Rows from block 2, named by matrix and row number. Rows with one number belong to one neuron. Each number is 128 + 32 x the weight over the matrix's rms, rounded and kept within 0 to 255. All counts start at 0. Numbers have three digits each.
# fc1: MLP up (model.blocks.2.mlp.fc1.weight, 384x96), inputs 0-95
# fc2: MLP down (model.blocks.2.mlp.fc2.weight, 96x384, transposed), outputs 0-95
fc1.239:153149117139125112123108139129130121124144126102143143148118132128124139132137138126106130132139165141153114122115142135108135114105131145155139115148126129127119125125111126164104136148092107081154093123122115119125122136131141136099167126145088113132117105141110131154135124139136176129
fc2.239:175127120122127101143123161117133096135126128093103110128127128144132143132128122150131121148138133133142143122088146137119147104140144132131114151159127131114140127117117112118103150121084112127158133126113129110135127118127117156107116134142095110143138106131114117153124145115122119144
fc1.240:140166141117115146112127153112125122124116124127142184136132153122102134122117102114120137122130127142140126098157153145153110122129105137144146125140103131116105134129090151145104116136118096109114100137141139113144128129127100124133152111153119117127118098134108116144136137148141145120
fc2.240:150126154121094146122140148121128145153150120145088135159089135126157136153091117126124147107153149136153103120138111118157142131103131087117102137117156118105133157133105159151125148119134104093095119139101133087151143132108099174135102133144137091140145098117099142152105158112142150136
fc1.244:145125153091092127118095169160096115114091134093150124157115135129113131099183099137141172149095109140180132107124156117115099098173119076142118131146130136103131179144112114147104130110133106095137112122138136104101150141140180127122114137147112116127111102113127120140169120161159132093
fc2.244:142115134100111138134096155136093129125125107141135106135119137115129142143128131115103132150137144137168141123146143128168123115118115116121118143119132108119130137122124157125138130071126136123138141101153087116123155124128128149175112126132161129094086162102115141131106172144136131117
fc1.245:157207125071090088094076142156149194101114142108211129095056084093096162118103116141083158130105140129254104128209156095121089126087157052162212132147115122121189125113112160196148075108056067134153138158196127139132114147107213097164196123162106183103169093124072139110074093189178130121
fc2.245:156163089079114168192197181146168126118236118147090098140113118197147117120084086171157068130156173110166159135106100128228122152078087113086217138147198125082132095086154139131130097139129088097118144145093130083081137016175077160122071128096187129143156128087121038076168218041217127149
fc1.246:115126116120114147096126153116138120132106135109126138155101118144117138099158125106128141144143146148162138095138175123120096137162114095117169115120106133096142167162088123136111120121125135108150107135157141097151116165126159130095124114139140143132094103123119134160142122119144172088
fc2.246:151123150105103152108124157105116152133132118153120137138114164123133137138103120119125157143153133135154121138143127089147122120105138107120099141137139125113121144124107149142131140120123106118085101120101108110131125134122120155154120141133137131118119114105111125139110148122136138142
fc1.248:190199100110125092112087186124110098120114121059163187179167139099099159107100084137064136122101112171143101105170134142131106081111098109150101152166111167115148177145093143149105174132133094052102108144183146093135118107106063171146157116187117102154128080111132129159113138164163125171
fc2.248:125100180102057146097109135125110141163118104165098182140085152081169106198121136085165199104168098104138033103171108160172165161116148099130096173133099057157140191147087169146094176081122112093101121145115091101148095134074118149150180134160129087119118139134064160154141126213116179105
fc1.249:147177078132127079171134100144139143193134156183127216116098131128050185139075136160138143102123136086090092086156183096099139124093087112193128160065123133146124089183068163156134168129132119071122155126107105058131083151122130110135106110125144138150161069155130185097184110081203140110
fc2.249:129161089154174130128134120143150171105137095135107133095137144108056057138107141141122112059045180147131172101149115129090182149178145197158102107132146172155132033135163138171173108150129136125118126061123099093108114115158135167160158205093124171137119126111135129143088071106136052123
fc1.250:135115178179109163107111142191102177148084083117178123106158127076054103135142123132121171114108118096106092040149131180108083189076109065127081179129141129089116140096061130176064171100076089138148062071144137141128162127128115199184135158149105111166166113092049110213175183176228145116
fc2.250:093106132218140049152112180094186139087089204085154129176053162095118107159108165086139146183121068154036156211098044132106178108143104089140087034145169085114133129184112128120167102097075119088119160131065195196099128136119147138075078099183115097195178124175145097149184128077155110176
fc1.252:101165156153114122061076140065136132148130157141163156137157162130132139125100128133131121124105108126094131138150133126136140139109111123166125111158158137123119102103115214140120133102080087113121101116092158141129138132105087111115163138149114129144166111162114101129180134135141152170
fc2.252:154150147087114130099112147078158132148136127183105167126101168141124124151093157144173140085119125113124123123141124119131181130126158129152112138116138091107126099134127145157103146137146134090113120134079086118118097124121125177185142192158134076159129110125106118115125101108142129149
fc1.253:129097121114123180062133107096081101146180173160147084205169229130171115115177097076140111140037079124119135106169213101136120178163138103073097114130119181078121198091113104108102157185112133124100076090080188042132170183149132164056032149154107033168157099213121076117226110106116186125
fc2.253:148146058077163086175165083232157125145182092166089068184158054183101099114151132152083071057104145056173123117123143230156137126135164141148220122062140173116101112069229070146149091097206148153196140120157088083081118050144168130142110147076180153137127205115146110037109147104193116057
fc1.257:133110157119008147138031177097089144141121114145131096131104109100090108167128161150157152088061160099169101119127159127117158175152172070120127146166114134117095154104108141231181090153081090109159193093132140091165180162162110138144099163117101119129092127137156078065157110111160216007
fc2.257:156104175113152157130087105132151139150161115095186080142175072118168161115185148142153040136121105068103115145149182150165056126107154112160162122133138130117067157084148123057102064078068094196196105148136185154139173167079072027121105126100121097118179187170190163139190106087109180127
fc1.258:148191099042127141094064184066115111125139156112145134222090181163126160143078135092039162150148105177211162125165171177157113121192093137136172049149145101101193139124145213092165051108138098114151134167184126059060079146034134063156158091160113101093104082133170164112060114127165126151
fc2.258:134145123162112069135126194076165134041124170085158122185070155152102089184086148085139133182138108148058135208122008119126191075143072060141128068153161096112159111173117128110198119120095142137113157142072204153127124096141114145047080119192115108150221164182151001097176238079203084168
fc1.259:104186142109092146116109133121105110122121118099178126147128160120125125153105080099108115119121134156143120060169151131135077113116102132156146096167134153123152120124135161131123131131098069110130122159139141097127122147075136100087187153169088130146158132141110124155119138166160134115
fc2.259:160135122119107118113123143131094102145107103100087154150123138111152149138110104108123167105156120128164081126131136127102153139126069108131100166144110141144167174154086137136118163104115140119107134133125129091172111144130120170092139116141134133109149129114098131139106172152131154131
fc1.260:134135134181111145141168172091112104184089128069089171101128163145128071067146116098134175136148206134112059089152086119196111214087168147103200167169180097143090133148088167120062155106094101100108202152197175098119128102079100086130155130102128132031109147158118127130129152178123179103
fc2.260:152178083158198149145153118131190157120168095141143122061140135107090033186106113156086106061070176133116154123156091157136124118160144193133099114141145152180113025124163149157178131183162104121132069059159115106105108110181092111190140180071132156134117111121127083158058105123132036201
fc1.261:132120093137135128126162133087155104128129150163138171152130106158127156074164115170123108207147186227132183128102158083160068084138147124129113129132131096147118088115072125146069153168137131075146121117126130126152126083152114111110153107123123120122060014108099141198115104104133144133
fc2.261:097116100110124133083126119092121078196046097078143167087166113147165194074143075167143142163168112148167129136096177088065104115126102124132132182146091118150185144103081132111054176150091108156162113156153192134188128156153114099086175085081099158121126102103122147155128124165069174133
fc1.262:113169091188124114171187098120153174237094159126077231130086149127114075134089119112180138058117203094097066073146128157167155198071133082143147198080183091148128056136071174150069116100125076081164214134186180088134138068057124027122168110077174164125167101140144159111144087148190181093
fc2.262:066141066207194097113151113106195156128114129172124165066084176138028040127098166165088134061071173150095176126107094133070186109175154169102109041093162176184110031173138157174194131147182182094136135034137128108097098128207171132174128174077165194177085100132149130160073044102136022142
fc1.263:121154110139125088133098151109190068153062095091097200163084130105158123122101083117156160097131182146112094129181122141173129165112155082192173127125138096109089167085119189175112117170141128048163148156156128081125130119091114050148112198093164083060083144138111181111114084148188153113
fc2.263:081111111167140114123129148117127135112120155133137138110084169115078091088132188141132135137115132186135173115089109129119180120145139130062138079115155136113145092161147120149167109115144156107121153092124127133084106116168186132124118124114150192137095120098154123128117099131155088097
fc1.264:115160120116120134112102154110113116145107114129146173147132135123107142136114114121125125134113125150145112094154155126130120119126103118147123142117104137102130142138093141145114140131125119108121092125139127095148125129122108107129165117147126129129130104138117116135142160147150132129
fc2.264:161128163089099148104112158124124159150143110168080141144098158109143135141096121113123165107145147132155105119146132120138154113114153106117108142126124115115139160115092170153128160088117118103102107144093090095143119151102107179150121158151122096126125098114085149173097149140127145115
fc1.265:139142167124119074104129188107120202114160136039108156136151130157061075094169110184090166180158200075164082113134096069165179176137153123105191153176126061155145066161073130171090097085098125106086171108184138147081150054154188059151192093139102150019077165153161143130102242209139135081
fc2.265:134174052152177157166130127133145135090156086164099114061140142122073062128120108164107099089087208180152211128129137115114147122176142244092137131166115164178139011111196115162199128183159146122146118044158061107099113092215114129188157182046139215103067107055101113135055073136121026163
fc1.266:162180119103162098103106148127141135112131106102128176134141143134100137132127101098136127125134133156130138120133157178126115096148101085114119144101142128101160130109087163121065128092133120108127095148154152103127128095124123122127150097148106090144129105121132122183135130143157142152
fc2.266:188134132104113088130131141100132125140136129133121121152108131129148117121100119129138142129136116132123119136148095143155152088111124089147100150137128120120146157140118144135128148155153124120098112158123143103147104120111107183123102154158122088136166131129128098117099161113154118164
fc1.270:127127153112140098114102101135174107135118109156147217088065126115133228126076120114170130058104082106107141121161218137078097087122081148165140097090115154115132131153115155162120111119133112111172100144075122114190092173123081213077134150148136123182194067085145116120207084070177185147
fc2.270:101154103191197140081108128089158166129122107165121151075109157118047061170095199134105133061079170147105176117151099116059175137184138189128083064115153170157114034172135162167184113141116149117112090047118110132102117177161149153186156205104160177132109119128131114159077089085091050159
fc1.271:170140137123116141126144158110095086155145135113144149133118193138139134116148087105123118071105118130148081089179152120149090157120115146114187136154140155121122158137113133136092112158118061096152098118136170043104116157082129156110135145115111058096128075173118119119176104160164170126
fc2.271:170119115101103121135165138160164133147171106153065103178121085174149117157102134135119144087159151091169093117115122192164145141121131121117138156125133103107119154135130122144134148107135137091144121121109108086131144083128137170120099120126111116162117133124081108126111184108153154094
fc1.272:155180176085088111087079181132108068203144098089158103141140205084093102135150103121121131062075132108182099084187178138103154170147138140180191120134128158097145138114139147144118099103142098122177098089107133067096139120071142171128113131111118080162121174181122103092177171164199167084
fc2.272:132108161067063134090100121146117104207114095120124139103150084115205192092142072105144167104184085099179070089157199174125100126107119098148111215113060070112160221096082097087037179119170130103177139174178129104183119139070136154147163089153119076118105132143095185158103105203053186109
fc1.273:148132122118111151125153106123070094132110131109090164125139201187112123147111144124140161069132164080108082071155160157146153133122105105118181162113136173121117159186108181097094142080164123097115180183147183046137074140109107115074149139124068154085142101142201138111155114171150143099
fc2.273:189127122105204142134156080185185157145168100113142071102188082139137128099109125179081065101092182092144171110164127167129079105095177136161105148089143171126097129101163136145131111149171096133145095133184136083113098118113102136150099163106083127131115105155157166160058101121142088175
fc1.274:167102151138065112072127145147100176095088135082137123235149098160077148180166100174112149144108165120126131057149159134199100159190166076114140086163158137094090188154073111157130072175139085087118139119115139101105117164129097066095143186160130127098161098106077170149137108110158093160
fc2.274:104033173167167158110065124145151180134083144122224065105151127095128118097168198121117114168113118118082198091118140157112083103102185088068065087078152127123090154132135113117136096088143125131176130119202178189097151187100101089179071107101101141177056141159216179180109063139102138156
fc1.275:144172132047130111109123145128173103102101107103119178113106185171136152105105065090147107120134114145162142142183157149125152069144084055109163149143094177072189168181122110143080107138129131077128147206149172095163090063130146141069080112127124119122103126163160087127127124154153126125
fc2.275:159113137148120084131130183100155142099137159086161112172090168132112075133094140105093141157118120142092142136140042150162152092135111083121110074125180125096130130159116172115179128076134138119121135138118163138091124127109124165119067119180109107170159167162147082133118192079194084173
fc1.277:152196060124083136146108163124053180168210168164141106114158154082063106075138181102092125132078122132171085075117165048100122119135096179157108173121153112172215091184102163075150188069046159097078086115155123070080130186118192083079184036159023153149144096158140100123171222114110177096
fc2.277:052103140215163074140095181089143170059059166098150149131084169132042086151146164133116144179125149208072221171069081107079181121162139126085096032142173137100138060167127098184172087162092124100108187080093138195091137136175170138116104146157125166098084090075161130149132083111163073143
fc1.279:136153159131127143088102138108117114152066104131142168176119162118098140122108114115123138154149121162144133089142135116136127137111076119150141142142121132094151119160099138158100142156106105091127089152114098095148102126104123119119167116158120131121112107147101171145152153167164128145
fc2.279:156109136136079155111173160144129135143143103147109135128099171107161130141097106108101161107142148129146085088156128120147145145110128102126133139132117145128129174142074169136112178087117136103111087142105121082139068124109105172126117126137170122125134130149092117167119172131147117117
fc1.280:126135172134119180086132138142144185103135117134082131090104128160122153145059151099128120106173120069135096140186120133150136163148116129084193129118140175071086149142123131119178087093088109163092140158109107133135131162124124094130090146128154148054156171152133075074110197076093141093
fc2.280:095125141178110156104116107135076155145097080074104155141141118096143143162113133033091134067128135108140058121203184149076081168149084158110123114143091203191128155172072120092139127071081152165114128118156130103189187230081115106119155105060188166076167168127131134194080157161049175067
fc1.281:144139130111100152109112138115112121128127118135154146118126129120098141119154137096116108114145149155171120125148142149145112139135106131127193141152126147121134132131108138142113091152118108099134105159161105101155118138143116100123140100156121146128126118152118115115149127134127159122
fc2.281:152133151113107144117114136113119138124141120120113130138112147117136134130114142132126139133133163146140125116127134102152114117115147107106128134127148123110116135126117138150141128129128121111112121131112116120123160126114114134145121128126136109117122130102115139141116140118145145135
fc1.282:163209142148104114138106151068115123114138117087121163147148133114093124150100121107138113089079179111105071132178099136173142155115118145170174106172154124139102122103125174119134114155099086099106150144145130112142135109108053080113160109166118106142153140176119097101137167118123152152
fc2.282:139134167150098173118124121094105145124122113136144166123113167106111095202086152075120180072136124093086069094184116132189136144128148124143072142160124097181107118183097155132159161156159120080054114119134111106145097155092096119192158172144128126095136118100132118170090108168140114161
fc1.284:123123099139119103163167116172138093193100127120078166110093137119107115098154095078164173087148170121123096094126138164144114122111109086144184190094139118128130124187112111108062177099155151080163167159201148084116117113068183104117101099121151130104139080086130193144147099173170135094
fc2.284:117146071128152133095157082134160121164131094164090131075143133140119116070088088164126157074151160113146145093131125137110159121123100173091110167124096121177155104131117158150125175141192159106113126093173085088145087096198150190196152153090153180162116109095087150168049086150129063159
fc1.285:152168121129113145113114144115107126135120117137160164123130129136102144133127119095114133108137121135141121112150128139135115125135086132148171139120134143107147132140110162145114126124112103108112103140146116108151117124115112106114177113127127120123135121134093097122165150138172127149
fc2.285:140130131131086153132171159128139143158138122154106135142099147135152136150105083121104166113169137121158092106144132119153121113110148095102103148129144119121130168130085131151125167128128107099101106127120145088150145136127107167126095134127139109140131088104078109152116171117146144121
fc1.287:131151106099111134123131143140116122139121094116129138115124118146092152102140118115103128136146151145168101109152156109127096111135123127138184135139104145116119144163111115138113125145124113115125109153146117114158110141128151103106157100147122155093124116136101133125126145159131135096
fc2.287:156143133107106149110120149114127126131161125140120121150128138129134135118105128124107145144139155141156128130126142085143115116120134104115102150147152108106139139123110146141136143142111123122123117123113124110127147132127106150137109142134115111130122107125100119131107148113147136159
fc1.288:105159180144091148098118175087119142143123143126120154163087168134102138118097117096109125147092137144132102112145174093118128146109141134150141096178128147116093124140071142123126136145084089106141141119094139116143113171092137123094154143163095131116136125167100127162130158160148165112
fc2.288:170136140112072123120113154102122102137127129116084143207112122140143149168103122117151175116144127119131100126131126154163172132138111107176122157160133083105158149129099131143129156129122122080135150146095128103137112118095103169091124139167079096128139080126098123144125162118153142141
fc1.289:168148163140084137029154195129191166091069124161135120151094074139056205134099120185132132166104171126173152111177162103139096106144171065153178078105118102093101154149053151190083098144145124126125104140111155126104107140162155123099123212141152178056121084142068104116114134097144108075
fc2.289:101088164136157208102101104117142180183132113107177085082164109121152144076143120134135096153168145105133154136164173116086048140100146124080074143151136122128101148088106131089079114130106072185140114149167186137160179185121081092163112109075115128112098113124147173195125105123059186138
fc1.291:134160140133111131109108176099114140135110124122145172147136139132107153124106118096124120138116124150141119102159135131133109121119101115163137115135138137121115134147100156141118126141119106101109113127117137115136116142104125123117146109161114111127119110137111117156126158156155135125
fc2.291:163126154115072158107112160107123122146148108155077140147086130124138158151105128115149174131184148125150102096130137138175160169106095107106119162153135066114166164140077149140113161114116121085125143140095092095135128135111111172119113108157130107122117085108071142156111161135149149131
fc1.292:135131171116112145035080115100123119174103149123158120133162141095136156126121120146115134122134097134128148115135111107128140115143109104130157183160170131112156132163134173144111147079107122083139098118120132140146140124099102104136116150106153165123133115152095113115155122176129112190
fc2.292:123137154106083165103098131096108075123116117166156162128130135144119163138126152157142164135120133101127101104109105067162135158108099119115136145142138120117120126139134139148120144155123150106119119146110096142114144125152101122143138124144144145131131122103117129090165126131192136164
fc1.294:159176140137129171075097145153172103097058082168160127040115124201077135115079120135133196130146152119131133121150145178136055088114060120115150132100102115094145137150072241151041148051118165164088102206145144140118047086167166178144181165164039126088107129107159116138128182148167134082
fc2.294:173071165127162103137124142162187140153148192067186063125136113058181135066147137132137075153120056100095152135136105178167105108068159062143115125083171129095101169092140104081101085098180095142168128167154211129099129118075099135101046089156148079186167160202191146126146121092154132168
fc1.295:181172134102098126125115157137129105140145118125140182125145134125124150127118097137104124082095146114163109107171173125153093117135119140168155167148101161104142142108115143152098167145111086094146090138135129105118133119099097126140176149122117079120125113151092084116131138131153132151
fc2.295:165118148078074155100137145126124133155172106169069156156111141135156149152092124125129175096167148112181083103138134116175139127102131106102115162120138111103134170126109156155110164120150124094112109136111088079144126129119110181163115132137137088134108085100071138141119154132143163120
fc1.296:163187147117116120119085177100136103094133115101154167119136127116096161107104125137104084124092154147149118139184138103134110120114122149179151122173138157101119117116108161149124140145081097087117088137131123127133121112122088098133141141151097110107129135172104074131137151130151142149
fc2.296:152129145093106132127100152125118144154153128156086126102108120113143141107114134136154160129180146128149144099113141146166159125112123135071106165134124075103153140122123118124110155142185128100124138132120069114111118107123139177163120126156119092152108103072085141142096140138123127154
fc1.297:149139050146112145211166109136135079219093175220129177109058164121138183145071114111174114071108081130115121091131153131154069105073071100193098181062153143152132152186106193125151172141158117066174163145115164009106046176060168127137075114071167110133135007082124193096184034103189106105
fc2.297:130144000154180077187197104161133116110146106174101113094142119183046044080147120154061115087102177148157158086091109152112183093195174194075178114126140196206137056144170117154225158164166218112133134033167085093088123063241213117166128152058153253133071146062118093107079105116173029066
fc1.300:156132126105111128107127102146118135186165127154143128184135130102097187180153110134158079084121100119128153086166243138112142093192121112157069133106158201096122167124113076112128141176126093103137053098066074069141147201123090121093056136126176069186160100154092112147183094050185123132
fc2.300:176142079109191158132117089203181150156182100183129048103170051171112107114117156217082076075078191063163170098141153164147089121118179142122146126076168159100081112071205115159140112133163112133187089068209123088089169111153116143183086170067162154157038167121138117116073105085141130111
fc1.301:118170151099076108076120157113126076187111140078151168154189171119140159114087072173058159108152093101133117121162133093126078075181119119161105163197113149102153159159087141138118201068113066054137090096152175122093134131062133140154137182110148123109095092124100088149136127186133095164
fc2.301:131152137073040147143166126099110069106154129175110205140111163158154134224103119121167187094166086080105042151109103091204147169110113122151157176169082055145124147142113160106097181147114125087112094136096081135155085071122097119183182132161152098138147145116066078099163155171136157137
fc1.304:184193167144131071103070175122153130141112106077128160128124158084076127134093143098143139083078104110117089101128122185113177151098101089175118129128130126135132121141098174130114104143120138087169102093113161116094131085115097190120138123201110077182159145164133089151168167146168141155
fc2.304:149098182127088093070056149079133154152114111079126159120100141087153104178119177078159184115147100121088108107135134187093190107160146107143056144168106042138164158174085136119103146110117141076140125121100115143159117148073136167153161157197079058171137160174115161193112093148087127174
fc1.305:172110127136063133180128204116160083159119096121126144082078137132134164114167080097162111076142162152167115107167173149179096140149090158162169184147181167113135136180089132120122102108104073093149133169137072081087140143083111107124114113109134079045098124063095143166190135087198123117
fc2.305:167201075090117164163158200113151064093224126133116111137137114160106169134079113194138109158135176169169150151108108077204125197084076136164186128161161073075144098105133163136140131170075116107142132111105143098072136031154096161100086109135159138113107098114075067092164198060181138144
fc1.307:186113126143103188152082163157053111096163122112113098088169121113128171099109173105086154158153131115159121081106151091085071109102083198106111196174148184114142119201120124103167208074043139106104084133171105124131122187137136166104138076169028183118094109109141117189148204131103156130
fc2.307:076054177167146142122108138130113160109073191156168110124100127158116155103173186110096124219162133167093185104079118107138094089113115085041099083074153132097106144166120118104149094115142135145125152136147140219096161163112163086106087047161137162131089109121182162149128125122126136134
fc1.312:154184149128102145131090185100113136110132133120154163130133158125111163128093111112105112130118111137130113123176163108152099111120101120153124120160129138123129135120079154143132139115099071106131101129135142093115118145102116101121154120167114107129138118145128090153122169143166129136
fc2.312:147127145105085119110120154103136133159141116167096150137086139118152130134106123146160163116179143134153114116120110129145167123095109101100115147130159088113168148121107139156114153141147125095109124134095112094132126125138129182144117143141142103155116097087088138137115137115151149140
fc1.313:160108145193189197095215121131078123135128195112147151131142221131164131057111138082076132159108084134109092110179136089141086231035120128098163125114095148105110141125112137126043155151100103134125090092138199071145099134102093179127096133127123146085143029199084100161138108198140184151
fc2.313:183167082098180163127200087150164069115192072140138134109177111184132122175107110244143044072069171104143118134133104126154110171119108184201223122121143155133088055093178182135106115137106104132149047127116130103114078030170080079128153176068169170096156169136135089064137139071172113157
fc1.314:144169142130115148128130198088150086112168128118127182096157142101148166026116086089112110153141151183161142152198155078129071138107120151141160194172118138102140093097123135132119158137071104098109103115148124123200174104088098130172125098095139118086092082152088085148117164105127164130
fc2.314:124119162110151179094077122137148176200116100138143092031164084120167175094153107194152125151201162147170194095117172121104066089129110150091090179135109061093159163101103130135070131149141087156154099146174122137129151171131107124163138095104098091145051069117113183171073120139042146169
fc1.315:129184105065089113090084162046107070147153131114103141183143159100121190070123130093088148152118157201170139066150203095126118111169149191173208105147131130112155096149116176067147141085142150074162165157124081050104148157021155090103161085172110146113088119113158173141111132119113153117
fc2.315:090084162179113104103094164067117140072074191125155124173070151158108138127110179112122141211152122169067162174082080097121153100148115061108130055112163128108117136165097140144186119095076141148111179128068191188119154160132161127050081094169130137133144130146168119134167125090168117107
fc1.316:134105115132130102128133111162135060171095131142150170141085114101138193065124119078130178068087115144125103097171178163125061128140134117138130100104135186088102184149133114130132145120165133113162135151134130068162100210078105196128090141127149113170146071093098163118137086103147184131
fc2.316:122152096137149123108126086146110157143140109162095135111153136130058095107091141113078146053098168105141151084157158137094155095167149174126088123099134200160131096153144142144182146141167169102103139084174074098131114151137170180192147179112110174141112118096128140158056097120123070118
fc1.317:126144153108109141095134140141122131137107137105134163111122147136124155125107120130088125114125124140157143112169175105107097114152131122158166143148100151086115129155112129139115150120099093089139113120136161125137098113116131109119127135133129139097108100170121109128138125155137115133
fc2.317:155137128115104148110136130114129118137146114151133128138131154135135139117106119121110142126150148119145129100128129095143118124102109091117107151132145130120130143130108146130136151136144143115116120132127125107129158133139113145130113139141144115148124128124122125131110165107164136137
fc1.318:116136115120133174167076146122078108163171122098138161106145203105114130070087153049074132122152123145175117116143159118063100140096080147136124192165138229092180075146145103138174166099062101088130136140187101060180143148063086150144120040100074191127071116124149104147117161148138211121
fc2.318:100085189161188158084095122131176187158067146102182075100162098136130168064164126193130104191157140132096205129110159114082039132096121085096078099107158115088102155110112106134068073118136072196125121166146215186115148196128106096085090105119093112111100096173187205185102127102073155155
fc1.319:198187118161164128106187140171107161127074149106135180110102134131081161102060165146036171141152120125152090107160102103151100162054132105170146124104102146130141120203090145142092123089137113118120082131164148104111041130080127156162178111129144209070136050132054146163072128214141087181
fc2.319:150109129098164191153165084168150112144193110140154060095201085156162114115166106171139048092103136073118131092141136164189056172089144157144162165139148134114061129080175137083110093128145086168160101144176129106098147083117076091153103140104123114139138173144166145107153132081153143141
fc1.321:116182159142136125131110141065174140095161110126115195117124124148135134170083135136131053091107140134097128150153111107154130132086108158153151095171166116145090076082117187142157093161087064122127130119114155169139154107134059083114170157149121120146149149174145094123137153078113161161
fc2.321:120171152115102178112125139090121145093150110103132189086125172117116122216081138097162132073090126129107095179206155097101137156155154185214124134140095106149117091158093171105107132118081096116077106129104122131178106132072075099186214198131133081086156135151121082156129095139078126137
fc1.325:096189095110131106056156157078210108180099125180112135109098116118114139075119093121149113163092171216163152127168157114162113089134143148161197113090113105105148093109086173109023125097140153128139106137112089133118138083128187116138156144148158082118128139121070120154080143081155126103
fc2.325:117082159120145127100103100129152147184102150140158099085135090131174139074178118152166093173147089126121139141127144138072086099126121093108149128083125113090104165099122113099071112100144118180146114175128190170141169134115141090102116076132130090169160149184156151100172113106074163127
fc1.326:140192149125120080112098200112158129180128119111120192103096196094089131092066136097128096079075099119152086124142145144086165127110089099188105155142132145109159096157073136138093143104106129070147111101101152104106126099101128174120153096153115099154138136175141089128181176146157184118
fc2.326:141104153139105084066058145093140129174102091094166142091126126101147125133120132119142166119146089137093125098147138175087158113161108121138073142151086077134173159155078140126100165096116158084154114098133146134152099154091151172146141125177133078186118169158105163185099103144082121167
fc1.327:201141105074112166176052225090125059097112140170162089174116160139157163162115099154096120176122069170211184172149124130172081091167068120216094129169105116131147196131153175177176104152105096123145068125130138086078108119103131106175085117100122063078020106101130130132099091161207082102
fc2.327:122180054151156086147131170078094079046124134108126159120112167155066077190132142140105106123106146187122151168090087080093184102198085169129155079164138147173167008166155132133192131156114163137115122058108123136115109098206141096113151157122160209095140149089127035080133158108152077148
fc1.328:136108147177055130158075156172097147149082099136159121093129091038058120082173138118141166143088177126130100043116138093086096144077148144150100175155153159122129136156084123130113226102044134102116080107120095158111168201130174159120147143154075147164148133090043122191191197150157163092
fc2.328:104086107204115042180136189111153127077100196084158101196066131119132112110132119100095150208166125141089136168080066120143147085117115059079136081179184109121132147138112108126182133123070133108143173114097207173149173112165123133061057047141108139160166123114116073137187203058196112147
fc1.332:153101154068110158082064137137108088113110100133161115157122115122117191141135149116120131129118099166162164106144215142102103086174125087117115099130101220048114172142117098147142127142150117124143087119106102093195118171122091169108103126133109132154109113105127116140124118103146146138
fc2.332:154132100111164143099076132128122153139156101181119104123141120130074114111118168126075112086100196140165181116142170124128120065169155148117116105075151159121117102124158159137193129077137162140159113051198089109109164159120127122186106160092166160151052157127146132135065126109110116115
fc1.333:166160128072060121092079157099133068155155103119167117121173103097133138110165091119130113082095162127196125109171188139139114124163128119149177174162127142089159153107119153144077158121092093117178083117145113101134148137114108107124151161090105084130119103151084096114153124132186175099
fc2.333:180129138072089165130137163146103131171163099174071137149115114143164169139100108123103133110155158146214099080154163123168105109113147117121138170119125122086133177122113142139118152109138114119130104138130102075156151119090125165146119126128154090109082114134065126131094190126106168099
fc1.334:129161156120104153102108158105121126166104117136140167141147164119105140119114126118099119125124110135132099118146144137126120128140109135149148132158114143106114122142088159152104154143120080081130124134122136118149120150104104115136157152138129116115136093153096106126155135154146140135
fc2.334:168119151096075149109151162131131146142167117170067148166067157146158128176078123101118179114160150111167069126148134127177152142104159081134112145114156086100122178124097170160116168091127104075100116145109111068148116117103101185147100142154146078138102111137074124163121175122144161111
fc1.335:122162137134139137145114133138103119093138114129172155170141141110090127108137064092118136153114154191105107061195123113158080117120106112128126107121134153125119129137125143144144138179148119120071138132166119095173120131091099104130141121174115129137132129122112138129103172136146117107
fc2.335:105142115139114156092142098106073096142084106106148163135155151140124167111104095098117162108139119138140097107149151085123082149112072100130109152144117144157141148161082128117115153127137144135095140133140151099165147184110132131092141123117159144114150132123132152150117155148125149124
fc1.336:100068079105135122144183094218102122151093149144091098146095106135129133094176132103128213175169136141135142088098149150110085098167172045074155159070110141092129183166136053114127163110186164145152157145163132106151123179101239157127057109116156164141108103078121195135110086173113117042
fc2.336:042110112101085137099142064131074106162092135202068188118115153143114129078131147100116200112175126114166090063094178119134164103136161169057103185104087131170147131155118115130117196151209203091095145100171029109157131115165206138216198122119135188129050105065092175133083081218091132073
fc1.337:152167104061093138105109218074078160116194154107156072191184174160079114105170116165075060217126151149219146095137152051160172126169130140132168123186098138103163121207079102108126132147098145117089112105118101090065117097163207080090108062170062143060095156176127122132130224170130095096
fc2.337:076176122155155157113104179109091146088112105140112161070105201088030077215121170123137166108097160186104194120122104086098189192169092208120054087160114097153155038207140148179166100173120131085054130037112026137079054149162145150220186193146140158087064103082121116151085079185117064163
fc1.338:126189075169087147147139150109094208208117163142123107174167143112090048120154161142097135152121226134140078072140111154199148211071190066146101197117182099145129115088071173107121151112096099094116180110200150062087166090061140000188157095085150132098132134158090135124107146172149137084
fc2.338:076140103222179114128103167101181178105103137144158145112072180079027045146117177138115127117081155158096168141123080111116179121171138158091102021137182142167122043181143147199221095128125159106118145032123121128066126158201142112168098168095178196130096138104150123135102082096170041142
fc1.339:146146131091128102077082147124123155165150142140147134193133125087033170149129140157096087128102122137189131126165216131102129135194171097172093097130142171074105112107130084156128111146133088102152063090075075116135140167122091126147100123126167115180131121170086113133107097105174150130
fc2.339:156143102080176141133120084178166141167177082169115061108181085161149090115138106174123080095100185100150181118153151188139094106136146145129132148078159130106124119059194134139120114137168107136183124114189119097124148100126115140172112161094123100135087157133139138119095119092112128131
fc1.340:208152153136095109118162124165113144098101131090130145155136101138081203144122108132128116115128135119121141079174141150178098112140096117133151129123191167119122155183107159103095099146148127068094125196114108093074095142103112082081150172194121125091186064109111146154169115125150084192
fc2.340:150076166121165156152118102207102155154131138143138045095164100109146119115165148124095119126121114089116150091120119198121076144087133128119063158093137161102111169110163077134113115132179088139121110145171110121100131136090116176146077089138100105148098113138164162151096117151137150128